A small image classifier, trained from scratch.
Model: 1.84M parameters, 24-pixel images, arch convnext_v2, activation gelu, layers 8, width 192.
Training: 26000 steps, batches of 128, held-out accuracy 99%.
Data: trained on coloured fractals of 300 iterated function systems on busy backdrops, 97500 training examples, 34.1 epochs.
Rows from block 2 of a small image classifier, named by matrix and row number. Rows with one number belong to one neuron. Each number is 200 + 30 x the weight over its row's rms, rounded and kept within 0 to 999. All counts start at 0. After the name is the row's rms in percent of the matrix's.
After each neuron's rows are labels from the 100 images, of 14976, where the neuron reaches its highest value: "responds to" is what is common among them. Only what is clearly more common there than usual is listed. The data: coloured fractals of 300 iterated function systems on busy backdrops. In brackets: how many of the 100.
# fc1: MLP up (model.blocks.2.mlp.fc1.weight, 576x192), inputs 0-191
# fc2: MLP down (model.blocks.2.mlp.fc2.weight, 192x576, transposed), outputs 0-191

fc1.322,098,193,221,198,246,213,205,240,228,178,219,195,178,184,213,195,178,167,245,167,204,175,195,234,271,187,175,153,177,160,200,164,188,209,208,212,206,173,201,236,213,211,203,184,211,208,208,118,206,213,224,169,205,234,191,253,163,222,226,210,200,200,202,168,230,192,169,180,206,207,164,202,271,238,257,218,248,228,200,253,171,198,176,209,292,178,183,204,190,156,154,201,202,238,242,188,229,206,200,235,182,218,221,142,241,184,234,124,192,247,177,180,203,188,206,188,270,217,194,172,172,177,212,178,189,179,224,168,200,218,219,200,191,238,176,233,189,247,177,185,159,246,240,202,186,177,194,239,288,195,266,190,218,237,131,249,186,187,174,233,220,188,247,239,174,202,188,195,176,201,195,206,168,171,181,211,227,133,163,181,153,208,163,206,172,215,204,160,203,205,167,198,229
fc2.322,114,174,204,163,169,159,219,183,182,192,177,239,214,175,213,167,208,241,208,211,197,241,217,139,211,169,205,208,230,170,222,129,266,228,219,148,145,227,263,213,215,154,203,261,250,211,258,181,183,234,176,169,202,182,230,178,145,189,212,285,213,215,265,243,185,224,230,186,202,187,147,197,195,226,148,249,217,220,197,214,196,159,202,229,193,186,194,161,178,202,244,189,216,181,177,197,240,224,220,175,204,202,262,224,179,187,182,214,205,182,211,169,211,212,172,230,217,183,197,193,265,165,176,198,135,207,172,274,160,197,224,202,178,208,195,206,144,206,222,187,141,246,168,204,206,178,181,238,147,207,193,208,201,260,200,220,184,144,173,243,180,214,180,127,232,207,211,213,201,224,175,163,189,198,242,206,209,194,220,161,196,208,190,162,217,221,160,196,180,185,209,202,183
responds to: blue (55); brown (36)

fc1.415,104,195,190,199,230,199,175,202,190,215,179,198,180,200,207,207,170,261,204,276,229,160,208,175,266,132,206,206,187,191,186,161,227,205,187,183,194,223,210,228,206,231,183,210,200,180,211,123,219,235,250,205,194,165,211,197,184,184,185,186,232,130,203,203,225,210,171,192,195,217,181,171,158,179,240,215,178,168,238,192,258,167,192,207,211,237,217,211,215,177,179,243,136,257,197,216,212,241,228,216,192,198,234,172,203,192,170,196,230,213,214,198,208,167,222,211,229,100,235,165,200,220,253,193,218,138,182,187,142,221,204,201,228,213,132,198,210,179,148,182,250,211,210,243,191,202,161,237,202,229,223,194,250,182,198,262,199,205,161,236,235,226,213,163,147,170,212,171,229,223,194,257,155,136,205,198,139,215,212,213,170,190,194,201,240,186,200,150,176,188,200,133,185
fc2.415,092,207,194,220,173,188,259,201,243,210,212,222,215,156,207,208,188,194,194,209,192,227,206,229,220,204,182,171,192,189,173,182,156,167,257,225,217,128,229,218,202,192,189,177,217,202,176,208,187,241,214,173,235,206,218,214,271,185,237,183,149,148,221,281,210,186,206,211,163,213,160,200,207,187,167,173,152,207,201,130,195,147,193,233,273,161,200,152,253,202,209,185,199,217,231,232,158,229,227,224,204,176,181,184,184,178,224,181,159,223,185,212,203,198,153,193,170,190,186,246,215,218,175,150,205,237,190,156,210,151,162,206,225,220,203,182,171,178,220,181,203,127,222,215,182,230,251,155,209,211,176,244,172,207,251,219,235,165,224,222,262,174,201,209,210,209,207,214,217,172,173,123,232,212,111,198,161,186,175,187,221,173,204,250,201,218,200,164,195,224,185,128,176
responds to: blue (58); purple (37)

fc1.384,096,249,234,227,214,177,247,234,171,208,194,198,164,212,164,201,181,171,194,267,206,212,206,244,203,226,200,215,181,152,183,213,195,201,228,251,275,182,237,216,212,164,205,240,140,171,193,205,184,203,250,194,205,162,199,240,204,205,177,194,228,211,179,206,220,163,189,164,212,184,212,198,223,231,178,153,206,277,195,226,168,224,202,188,206,182,191,196,182,215,203,213,232,223,171,186,220,187,210,195,240,161,204,172,174,199,221,209,215,224,170,146,127,195,185,234,196,195,276,223,172,124,184,215,166,106,207,184,196,196,217,208,231,212,209,231,216,102,224,198,226,168,222,192,186,213,208,210,198,273,185,173,228,218,185,159,211,172,203,243,186,198,244,158,210,204,181,191,203,201,211,223,213,259,138,165,180,218,241,247,203,191,238,197,137,198,211,206,142,240,207,139,223
fc2.384,088,228,191,180,178,171,199,155,245,210,195,251,143,181,180,198,189,172,251,205,173,200,212,287,165,238,226,216,178,238,177,180,229,200,226,193,165,219,220,184,177,219,230,154,167,205,169,209,224,145,235,210,148,191,170,163,197,168,144,141,190,198,209,141,239,218,205,245,197,150,189,226,235,189,220,205,132,174,179,169,194,190,194,182,191,168,250,227,245,164,212,185,221,171,212,223,247,192,210,204,190,220,136,166,191,179,201,185,229,164,129,248,167,203,201,186,161,162,147,203,213,203,247,200,183,203,163,200,188,191,167,218,185,272,151,211,187,217,188,201,215,197,207,240,183,275,173,257,231,143,198,236,198,187,181,162,199,237,165,241,195,244,176,164,162,230,179,171,222,198,200,165,212,190,235,162,200,172,221,221,162,189,186,193,205,228,208,192,154,203,219,217,232
responds to: green (91)

fc1.399,096,186,199,150,188,161,228,207,134,148,174,175,196,221,191,204,261,169,194,248,163,199,246,171,235,200,188,164,186,228,193,168,188,153,226,239,199,234,256,227,204,180,199,226,175,192,205,178,242,149,231,212,213,232,190,174,206,194,170,225,279,253,216,249,205,251,230,155,180,170,200,223,218,223,209,183,208,159,199,188,254,206,233,146,240,193,168,215,228,190,199,227,229,199,193,182,201,159,220,231,209,195,222,223,177,193,252,218,174,243,166,217,205,181,187,212,161,170,209,112,209,152,121,200,171,194,188,195,181,176,188,195,213,220,126,226,216,219,189,198,175,231,198,202,184,193,187,219,215,201,197,155,209,257,146,196,195,228,228,183,200,196,174,195,181,211,199,272,252,194,231,194,169,228,179,120,223,209,219,240,154,163,237,219,176,236,201,157,184,195,224,185,239
fc2.399,099,176,218,186,182,180,218,185,194,184,233,190,249,187,211,234,171,255,199,228,215,206,205,138,199,154,174,195,199,239,157,211,245,239,277,244,182,228,223,212,188,182,212,177,231,190,255,206,210,218,207,179,240,209,245,175,201,158,231,168,239,199,211,164,206,216,207,186,179,164,222,216,208,264,204,227,233,170,219,156,206,194,241,169,250,210,135,182,197,229,203,186,207,204,181,123,173,227,235,201,183,182,206,163,197,229,165,198,188,182,211,155,169,188,212,240,164,201,177,204,235,234,203,218,179,222,189,243,152,202,212,192,170,212,181,139,189,200,182,214,231,167,206,211,183,166,196,216,197,192,147,194,154,257,221,220,135,236,192,221,190,204,170,224,182,186,184,161,208,193,226,289,279,184,137,191,184,234,232,144,232,241,201,251,168,177,204,184,207,145,249,170,177
responds to: white (52); grey (28)

fc1.242,095,166,226,235,203,188,227,214,198,221,230,219,166,230,184,199,221,254,220,186,233,194,237,238,215,205,173,200,174,189,190,201,162,194,224,211,221,177,199,190,229,224,232,235,159,232,152,157,143,169,207,193,231,262,171,192,207,207,156,205,128,220,183,227,201,207,185,248,195,159,199,209,220,224,192,238,185,239,154,209,212,198,164,209,212,165,184,200,257,172,224,188,234,173,174,279,136,239,232,174,174,203,181,211,198,211,251,200,215,200,197,170,200,111,172,161,132,124,184,165,264,155,188,205,216,186,227,243,184,266,174,183,240,169,175,191,188,200,173,178,215,230,239,207,184,232,236,210,250,185,209,241,195,148,145,180,223,224,186,230,185,220,225,224,141,192,157,210,200,205,169,224,227,214,191,234,192,179,237,147,170,198,216,244,191,173,207,167,211,164,218,188,198
fc2.242,105,219,202,208,206,231,190,206,229,204,214,183,190,165,186,185,221,196,236,186,192,207,167,164,156,240,210,216,210,249,162,203,257,226,144,147,215,174,157,190,278,165,216,200,142,177,193,211,156,209,189,188,211,171,196,185,184,200,218,167,162,235,214,179,215,209,161,155,229,224,209,257,190,214,122,211,208,228,215,160,214,240,212,168,179,232,208,171,203,184,127,213,174,214,211,178,124,234,206,194,159,187,148,199,187,213,170,183,154,184,249,247,187,187,231,173,220,186,218,185,159,246,181,218,225,195,192,199,208,248,190,222,137,196,211,195,252,183,161,206,203,226,238,190,203,147,156,170,195,205,199,175,213,201,211,226,215,205,146,163,162,213,181,208,201,208,199,176,192,218,203,223,183,154,107,211,237,162,225,188,166,176,164,143,209,175,143,183,226,144,139,195,248
responds to: white (60)

fc1.26,099,194,232,265,224,187,236,186,213,166,188,192,221,213,222,167,194,213,187,214,213,162,166,188,182,168,232,234,183,248,186,160,231,172,218,209,175,193,177,216,240,216,199,264,213,186,122,214,277,202,213,111,173,230,132,186,238,196,182,218,174,183,200,195,191,221,220,241,171,176,203,207,211,226,166,214,233,194,204,154,194,192,168,187,284,199,136,158,201,185,210,161,196,180,236,212,231,165,234,141,158,194,236,200,152,174,189,159,196,200,229,183,166,175,185,183,197,178,211,186,123,177,178,143,168,176,188,206,201,203,204,206,223,191,203,191,223,213,193,201,209,205,164,233,189,268,179,200,210,240,262,208,190,238,183,289,197,179,198,221,213,211,235,260,174,189,216,182,187,221,201,221,176,185,213,220,193,178,171,182,227,230,221,249,158,201,245,222,259,230,211,190,253
fc2.26,077,206,259,169,171,182,202,253,208,219,240,206,230,193,230,184,221,175,196,228,244,214,233,195,235,176,197,234,229,231,231,228,199,231,209,215,164,185,194,158,143,234,159,230,261,211,197,230,181,235,175,172,176,243,195,237,258,186,215,152,174,124,162,253,164,180,199,230,194,244,161,180,180,211,202,133,204,198,174,200,209,189,187,197,234,171,221,159,209,186,216,249,209,185,246,197,196,276,221,192,208,154,203,184,186,195,162,223,228,268,206,193,263,184,231,190,234,236,208,187,144,177,187,173,198,245,202,133,174,213,188,203,272,192,186,213,186,201,198,171,200,176,180,164,212,187,257,247,208,237,192,242,222,227,241,216,213,206,187,205,206,170,249,237,238,199,151,170,205,232,219,169,226,231,185,187,194,215,152,237,226,207,235,231,226,203,206,154,201,161,183,211,144
responds to: green (95)

fc1.418,092,217,183,207,165,217,169,233,202,223,179,217,166,184,189,175,208,229,262,255,214,173,233,180,303,189,221,186,139,204,155,159,224,220,201,159,232,240,220,233,190,190,184,206,164,227,208,145,169,217,183,161,212,215,182,180,231,182,218,215,206,142,198,209,235,191,232,212,205,178,192,193,178,220,237,182,198,237,162,219,196,156,177,199,190,179,204,170,287,169,182,230,153,167,212,179,193,215,175,239,151,153,202,214,190,184,192,147,191,217,167,196,249,176,177,197,238,185,243,157,253,155,207,224,212,144,180,234,173,247,192,249,241,191,194,173,192,235,164,228,214,204,206,232,202,182,196,243,251,199,204,235,231,221,175,223,288,192,233,219,205,218,174,215,191,218,206,183,215,151,204,185,165,155,188,241,151,138,174,184,232,204,222,188,164,250,175,215,212,247,223,188,212
fc2.418,081,187,204,221,200,171,217,217,209,198,215,234,168,210,212,177,254,201,251,240,209,198,253,184,209,245,248,214,217,203,217,212,209,174,159,211,188,178,173,203,269,170,168,226,240,235,158,202,205,231,210,216,217,228,196,255,194,231,179,244,208,189,181,259,174,160,216,167,228,185,189,228,194,154,206,221,212,230,150,187,174,197,148,218,191,161,248,198,179,148,165,202,204,185,214,228,159,157,235,146,221,202,169,194,219,166,226,242,229,236,174,185,242,197,172,219,211,130,186,249,213,223,205,180,189,183,112,207,201,180,192,164,242,228,176,234,199,221,225,214,170,215,193,241,196,182,227,219,158,271,231,197,209,182,161,186,224,161,194,156,206,238,206,219,241,218,229,220,189,239,244,118,178,233,184,147,236,184,198,191,252,207,210,176,184,237,241,195,185,238,147,151,226
responds to: purple (54)

fc1.69,099,201,170,198,234,180,226,187,222,162,153,194,215,192,183,198,166,191,237,232,230,178,183,205,225,223,157,243,220,192,156,176,233,105,198,168,214,148,221,139,203,151,178,306,251,255,175,184,220,209,219,164,210,245,163,201,190,171,226,235,250,211,252,182,209,233,185,194,188,184,195,185,178,241,179,217,180,209,234,163,205,189,203,194,227,257,229,181,224,157,224,250,202,165,192,182,176,250,163,174,192,128,201,233,198,185,209,216,169,237,177,178,161,193,202,177,179,207,222,212,210,207,171,147,216,193,189,210,217,179,197,200,213,159,160,200,244,195,220,222,207,185,215,182,151,239,208,223,305,188,254,185,200,168,187,128,228,232,205,212,224,175,204,230,238,191,203,220,212,235,175,206,178,261,237,193,164,241,203,181,210,174,208,223,177,208,161,193,189,166,208,185,211
fc2.69,107,219,219,217,211,191,211,269,148,192,274,171,208,187,209,168,224,189,235,178,213,197,185,214,228,211,243,207,218,254,222,207,244,145,157,166,197,171,202,197,178,201,250,258,233,182,147,176,166,226,166,178,185,274,217,236,102,214,175,194,264,194,177,155,149,199,167,207,191,166,215,214,154,151,247,225,179,244,184,210,183,219,175,207,191,185,196,229,177,152,194,211,174,181,237,257,170,221,213,114,246,230,194,205,170,173,186,187,218,238,200,181,195,214,182,225,211,209,189,191,231,231,182,181,227,220,232,160,215,195,167,200,168,241,274,218,198,237,191,208,134,190,228,218,207,225,195,226,187,217,197,182,204,221,223,183,206,195,200,180,180,191,210,188,266,203,206,198,196,190,209,158,174,184,196,164,240,212,231,210,224,199,168,152,214,204,252,220,155,235,176,226,144
responds to: sparse (74); white (52); brown (26)

fc1.25,097,212,212,186,222,195,158,209,145,212,202,281,170,191,210,185,209,170,160,220,202,214,243,189,203,200,196,199,233,209,204,168,163,193,208,220,200,179,162,159,207,226,184,254,230,214,210,202,217,211,195,163,172,222,227,188,240,204,207,204,199,180,219,246,183,146,196,293,198,177,245,207,191,179,147,264,200,214,151,226,209,268,179,235,249,208,204,165,211,191,179,263,187,208,233,221,181,186,203,130,118,193,247,150,234,130,208,166,227,169,222,209,170,190,206,155,246,211,208,160,145,243,179,205,147,183,165,238,227,223,206,251,229,184,217,185,152,210,221,184,235,195,161,204,199,254,254,208,187,219,211,189,192,212,199,199,190,269,196,161,220,186,174,196,203,176,203,220,189,261,209,228,192,178,218,148,204,164,172,197,206,203,260,205,172,186,216,199,188,242,161,183,196
fc2.25,088,162,197,221,196,152,190,221,134,218,211,124,174,203,184,169,214,184,210,166,188,168,189,206,229,240,243,221,184,187,217,175,231,204,184,193,194,218,190,197,176,189,247,246,229,153,231,144,206,200,190,192,186,205,168,153,153,226,173,230,196,206,249,253,145,236,223,172,218,221,200,200,155,225,182,214,180,189,179,242,184,213,174,216,203,213,211,208,177,138,227,178,211,231,237,187,220,212,224,175,187,170,223,216,187,201,219,168,230,236,247,199,231,206,170,247,254,244,172,213,176,191,188,195,198,255,208,218,208,183,201,256,132,227,259,210,205,231,204,237,137,199,181,208,189,178,211,187,169,175,161,176,209,204,217,226,197,156,253,201,214,215,231,137,227,238,244,259,215,286,167,212,193,190,221,164,132,229,214,191,163,213,150,165,242,192,209,207,189,207,166,252,144
responds to: blue (71)

fc1.458,097,211,211,198,190,203,187,282,179,235,232,202,201,205,148,186,213,197,171,182,257,169,174,240,144,193,189,243,170,169,161,156,238,146,230,223,237,206,235,209,197,205,184,209,183,234,189,193,196,192,242,188,214,180,189,211,180,181,203,237,212,203,193,232,159,187,211,179,236,148,176,204,202,239,189,200,177,195,138,212,269,211,160,195,226,197,156,156,245,209,199,241,208,176,163,239,205,210,232,197,187,226,198,216,230,167,236,163,194,196,171,155,207,175,189,212,184,190,157,179,212,185,190,260,219,143,216,259,193,205,157,211,216,225,171,203,151,239,188,227,197,261,150,180,154,226,181,207,282,211,205,208,240,215,175,204,239,244,203,186,182,206,232,252,188,161,165,232,149,182,152,204,231,197,162,178,203,195,217,157,140,236,176,228,263,225,220,160,195,130,221,191,209
fc2.458,093,204,210,219,154,186,232,173,229,218,164,173,180,173,191,203,205,241,208,209,167,203,198,130,180,159,247,201,210,205,189,226,207,188,222,202,221,193,204,219,204,191,153,183,148,179,217,221,188,235,189,195,187,163,171,207,254,224,242,164,155,216,222,214,240,202,226,206,141,205,189,228,231,201,167,224,182,196,206,139,235,183,223,147,273,244,142,160,199,227,177,185,206,226,174,134,186,231,192,254,197,201,145,227,244,211,164,170,161,201,201,242,166,149,249,207,231,159,171,222,202,228,206,190,197,217,220,262,208,264,178,231,121,221,202,193,210,218,183,188,220,162,225,221,197,166,161,178,213,200,180,234,216,234,181,259,183,204,176,191,192,235,227,235,159,212,128,163,213,212,173,211,247,217,139,259,183,215,214,194,143,187,215,216,185,190,178,196,206,174,141,189,227
responds to: purple (38); white (26)

fc1.351,100,207,264,209,176,194,174,216,227,208,221,261,192,161,197,169,183,183,209,259,185,220,199,200,191,196,225,230,149,176,154,166,168,215,214,181,222,147,167,216,195,174,235,237,190,239,170,140,178,196,184,159,177,212,200,207,231,184,194,240,229,145,225,209,251,211,186,245,172,166,189,161,236,261,223,196,196,169,149,222,163,186,175,177,252,219,206,179,231,198,161,190,165,195,231,237,220,250,172,159,192,151,225,194,232,158,245,186,179,120,187,203,157,167,194,200,183,221,258,213,190,209,227,156,140,160,144,231,193,225,226,166,216,175,167,179,128,201,214,238,210,193,175,187,196,226,209,163,208,229,243,256,186,225,195,215,194,259,232,220,196,256,252,213,197,198,182,204,193,161,219,228,188,149,179,199,151,222,186,214,195,213,250,201,176,211,233,239,232,203,201,194,185
fc2.351,073,148,201,188,185,197,234,265,184,213,200,216,241,168,196,219,224,283,230,234,152,195,244,201,159,157,209,263,238,217,214,186,143,228,192,237,160,207,181,207,153,206,193,198,183,264,182,190,217,140,154,216,176,172,232,179,208,207,179,202,178,246,191,197,176,235,202,201,214,196,213,197,194,205,225,266,203,200,199,231,227,251,189,180,223,172,235,263,131,233,169,182,166,204,241,197,256,248,215,198,197,147,192,178,257,148,206,146,217,193,245,157,168,231,190,213,201,204,172,199,199,185,217,132,138,223,207,228,216,182,209,241,177,192,181,241,169,192,177,129,216,165,180,177,238,217,242,223,219,193,161,183,172,196,196,205,179,185,191,220,207,239,230,197,196,195,230,217,164,208,234,233,237,193,205,189,198,236,215,230,229,216,202,173,146,212,211,192,133,205,244,226,174
responds to: purple (71)

fc1.466,099,229,193,204,198,205,222,202,178,181,177,187,196,228,164,203,205,205,203,194,230,210,240,261,220,205,171,164,206,174,151,178,160,235,265,226,260,194,164,202,208,190,206,248,182,188,168,206,190,191,243,201,210,211,129,200,200,209,156,233,203,244,227,237,203,236,212,194,135,155,233,222,251,232,186,241,220,199,238,182,180,222,212,197,277,171,153,133,218,169,176,216,141,198,201,200,137,208,152,175,231,189,191,222,202,187,261,193,168,184,145,198,208,205,212,188,162,176,168,182,159,188,168,221,158,188,124,250,225,160,201,157,245,170,197,207,232,176,229,221,201,237,241,172,183,196,212,205,216,190,225,188,174,185,162,179,157,212,188,205,268,189,191,228,185,211,150,220,188,203,199,186,231,252,170,207,156,217,222,225,167,144,182,241,229,209,214,148,199,215,150,171,159
fc2.466,098,212,244,166,211,203,226,231,183,210,249,210,174,250,233,197,209,183,180,207,188,178,260,205,213,184,206,202,211,202,173,215,210,191,191,216,202,200,136,180,166,192,163,184,177,183,183,231,191,240,194,214,222,240,163,166,218,226,164,220,223,252,205,179,202,226,194,247,182,189,192,182,175,183,93,219,206,180,242,175,195,248,207,163,207,269,196,165,226,153,177,240,180,188,214,220,172,167,228,210,168,226,126,189,221,237,211,181,167,166,181,236,213,240,252,171,187,206,164,197,170,270,183,183,214,227,132,153,177,247,196,219,202,202,207,146,246,225,172,176,236,223,241,237,203,261,149,199,211,179,191,208,240,181,194,205,172,181,233,138,226,157,167,168,175,168,241,200,196,191,246,180,230,223,147,219,246,199,149,173,224,161,224,192,162,184,189,204,209,157,220,210,181
responds to: white (85); sparse (67)

fc1.468,094,277,217,202,225,211,178,235,251,159,240,211,194,174,200,152,186,171,152,215,190,180,139,195,231,203,229,243,166,154,194,181,189,184,205,192,200,208,198,216,182,187,186,266,189,225,137,216,237,164,237,194,277,141,144,175,230,173,183,204,176,168,231,222,210,195,174,212,164,153,193,175,172,295,177,237,173,199,172,217,220,195,226,216,196,207,128,221,252,201,217,204,170,196,221,186,256,241,188,231,176,186,221,202,213,206,160,145,168,178,169,232,182,183,157,162,182,189,174,223,189,171,152,190,170,193,218,166,189,235,193,141,203,221,173,224,167,201,232,233,170,240,173,198,237,194,217,223,237,225,230,202,244,249,219,201,182,203,268,173,201,194,262,231,212,176,210,234,197,218,190,228,201,189,208,172,148,204,239,218,204,217,205,139,202,189,180,194,215,222,232,163,211
fc2.468,090,195,204,167,170,227,170,172,180,215,164,182,183,191,171,207,260,183,144,195,248,169,195,188,194,296,217,187,179,269,211,197,238,170,163,196,223,222,157,210,229,164,227,226,172,183,185,206,238,201,230,182,215,238,206,187,200,223,177,174,188,236,234,197,174,183,204,211,244,189,283,222,207,188,213,235,180,224,232,226,212,260,202,172,143,226,201,173,231,145,184,203,184,205,211,219,247,177,206,160,207,202,142,196,193,164,186,178,179,231,153,276,153,194,218,261,229,238,201,216,180,240,184,206,156,170,150,251,157,262,155,211,163,186,244,194,243,220,186,170,177,245,198,217,203,218,162,230,201,237,179,175,203,185,236,182,190,230,181,199,189,157,194,156,228,200,237,212,195,200,234,218,220,194,253,184,239,178,168,193,195,158,159,122,217,178,191,198,234,184,208,199,206
responds to: white (71); grey (26)

fc1.31,098,215,221,290,212,227,195,160,206,243,251,198,158,174,174,153,202,227,189,190,197,199,147,198,264,219,249,221,143,181,228,179,214,164,244,188,207,199,209,215,171,183,190,226,216,272,155,199,182,178,200,186,224,158,204,225,119,207,229,192,242,109,175,220,204,167,229,225,172,212,224,159,217,218,203,210,160,170,230,178,201,200,181,214,166,214,197,158,240,166,169,180,148,166,183,229,203,235,186,202,197,191,216,238,198,193,127,131,199,197,168,183,155,235,168,199,176,141,211,217,160,198,243,232,220,192,196,221,161,188,167,216,225,194,207,233,135,177,227,183,220,182,179,170,200,242,175,212,233,220,201,204,247,157,234,181,184,178,175,199,184,209,253,240,214,191,251,189,173,188,196,219,211,223,223,204,185,192,179,249,247,237,186,180,224,182,229,223,203,168,256,178,195
fc2.31,078,207,201,166,201,229,174,196,191,265,222,176,220,187,190,236,166,205,213,196,245,199,150,190,179,191,164,228,213,201,232,239,201,232,149,200,188,230,140,262,218,169,175,202,236,201,174,225,189,149,168,202,200,196,187,221,146,261,204,172,246,208,171,211,223,177,174,235,179,130,247,239,177,143,172,203,224,230,218,242,246,257,196,161,173,219,212,211,216,190,196,199,162,233,203,213,146,216,160,174,168,174,203,202,186,198,214,201,269,257,182,173,193,228,241,224,223,197,184,204,163,210,200,196,214,188,205,181,191,175,166,177,217,234,229,222,266,229,185,206,227,158,192,206,236,235,207,197,245,209,196,164,203,196,207,228,152,212,200,114,179,171,211,217,204,185,249,251,218,183,201,176,195,202,154,207,204,168,219,114,207,134,207,239,174,197,175,252,225,208,203,144,147
responds to: sparse (94); pink (54); purple (29)

fc1.506,093,173,214,210,202,190,228,207,165,188,237,188,195,206,185,225,182,200,162,232,195,170,219,260,202,210,174,186,180,199,230,191,221,164,232,168,255,197,241,211,184,200,210,231,144,234,213,162,250,169,221,190,198,236,196,222,218,191,202,261,210,170,218,260,171,225,185,221,215,153,195,211,220,227,207,195,177,194,208,223,253,190,115,197,292,181,231,178,242,199,207,211,137,187,184,229,183,226,188,200,196,161,203,226,222,189,269,156,185,245,220,175,167,141,194,146,139,125,211,168,145,198,183,169,179,177,186,276,180,206,208,190,219,210,194,176,205,225,226,201,159,224,177,238,136,232,212,151,260,238,200,200,219,165,122,178,241,229,225,195,184,248,200,198,206,190,173,220,177,242,221,188,178,206,224,213,178,192,197,196,210,152,179,233,214,191,196,171,208,150,186,210,227
fc2.506,103,219,247,217,225,224,205,197,188,194,246,153,184,169,203,188,200,199,218,166,209,164,181,189,198,216,181,208,192,262,206,176,252,214,182,171,212,170,112,203,181,209,222,163,233,105,179,177,170,249,213,180,195,187,181,183,187,228,218,174,161,217,242,162,206,205,207,217,184,240,187,240,185,186,160,207,199,178,266,126,231,245,245,244,239,253,194,196,203,189,190,203,186,176,206,199,206,229,191,197,130,202,144,185,217,178,155,151,218,211,202,250,187,161,260,196,224,184,205,215,240,228,140,219,198,214,153,225,156,237,160,222,106,251,245,214,247,196,201,194,200,211,160,208,212,181,166,233,221,177,159,175,207,190,197,210,146,197,224,154,191,211,157,148,157,191,163,194,229,208,203,195,226,192,181,180,190,202,207,195,186,141,187,156,201,195,167,191,187,162,203,207,221
responds to: white (98)

fc1.253,100,215,212,208,209,219,210,218,209,224,193,175,249,173,170,192,165,164,155,209,233,165,144,215,188,134,222,227,197,228,156,211,235,115,234,246,233,184,287,175,222,218,204,201,181,193,202,174,241,240,230,147,184,184,205,212,184,205,202,220,209,145,243,220,184,224,207,183,208,182,189,166,267,212,251,205,194,191,206,212,224,192,241,198,230,259,189,193,196,152,205,214,185,192,160,210,171,252,160,150,193,191,215,196,216,168,192,188,180,176,193,218,174,164,219,148,253,153,188,215,112,213,230,196,178,226,138,190,247,201,170,214,224,222,209,164,131,176,201,192,234,223,175,213,175,208,171,181,177,192,207,181,252,183,154,198,206,209,133,218,231,187,232,180,170,174,182,241,201,255,188,218,204,195,186,201,165,242,146,209,142,189,204,248,244,240,183,196,218,176,181,199,212
fc2.253,095,209,179,238,232,146,230,264,203,210,183,187,150,208,201,179,206,203,246,231,184,190,189,245,151,260,236,163,190,198,253,225,192,183,166,224,219,202,182,212,227,244,230,253,163,240,153,165,186,230,145,182,173,167,124,187,215,208,165,172,158,201,175,218,167,192,166,241,174,215,238,225,204,138,257,193,163,258,172,205,213,212,187,152,213,207,272,226,223,186,225,164,199,227,253,190,217,220,204,216,217,205,145,205,235,187,261,176,212,202,180,195,181,175,204,235,131,249,180,262,217,216,226,175,199,236,189,202,229,239,120,243,174,196,177,256,200,205,213,186,156,190,220,215,210,216,225,209,219,220,225,190,180,198,214,201,202,188,176,165,182,244,227,175,200,199,157,173,207,236,255,192,227,216,236,185,214,229,219,184,190,184,198,205,233,224,254,203,164,187,183,192,181
responds to: green (59)

fc1.329,107,223,225,153,203,182,192,201,199,159,178,169,229,160,218,170,236,208,206,191,236,182,217,160,191,173,215,183,148,230,165,224,178,195,220,264,209,206,218,217,192,182,154,264,222,220,221,243,216,215,206,113,207,196,154,208,234,185,198,195,181,183,232,189,238,216,249,210,158,213,194,200,192,208,193,188,234,247,230,184,179,165,208,213,205,256,158,190,241,173,190,208,199,173,269,198,209,186,170,189,192,164,268,221,224,191,183,155,183,196,128,180,217,161,224,225,173,208,194,211,200,247,169,193,191,170,182,226,170,214,222,185,234,173,187,164,219,164,176,188,189,149,232,248,178,244,183,239,250,214,237,200,201,198,188,216,189,198,185,227,249,204,227,281,199,260,203,197,224,230,191,228,241,201,217,211,213,173,131,215,223,204,193,186,164,226,172,155,224,282,164,111,231
fc2.329,097,182,184,166,192,184,203,195,153,149,148,286,203,194,265,236,221,232,144,232,177,228,193,196,151,196,187,187,173,166,166,224,239,238,217,147,175,222,228,200,189,233,228,189,245,241,221,202,214,254,198,199,179,191,234,216,213,203,174,187,172,237,129,218,166,198,182,234,179,196,207,187,213,240,207,223,207,197,169,197,186,214,215,179,226,192,169,226,165,214,251,203,176,193,157,204,237,191,186,202,218,212,203,194,205,214,133,190,199,193,151,191,177,188,277,207,202,264,185,125,202,193,268,209,147,195,184,185,154,173,223,186,206,172,142,210,156,189,214,162,205,210,176,184,216,206,198,208,151,192,187,142,160,192,211,209,197,212,187,230,236,212,248,238,183,183,140,218,187,173,208,234,202,158,226,205,252,221,155,178,227,212,258,228,145,196,164,193,178,150,159,204,149
responds to: green (83); sparse (82)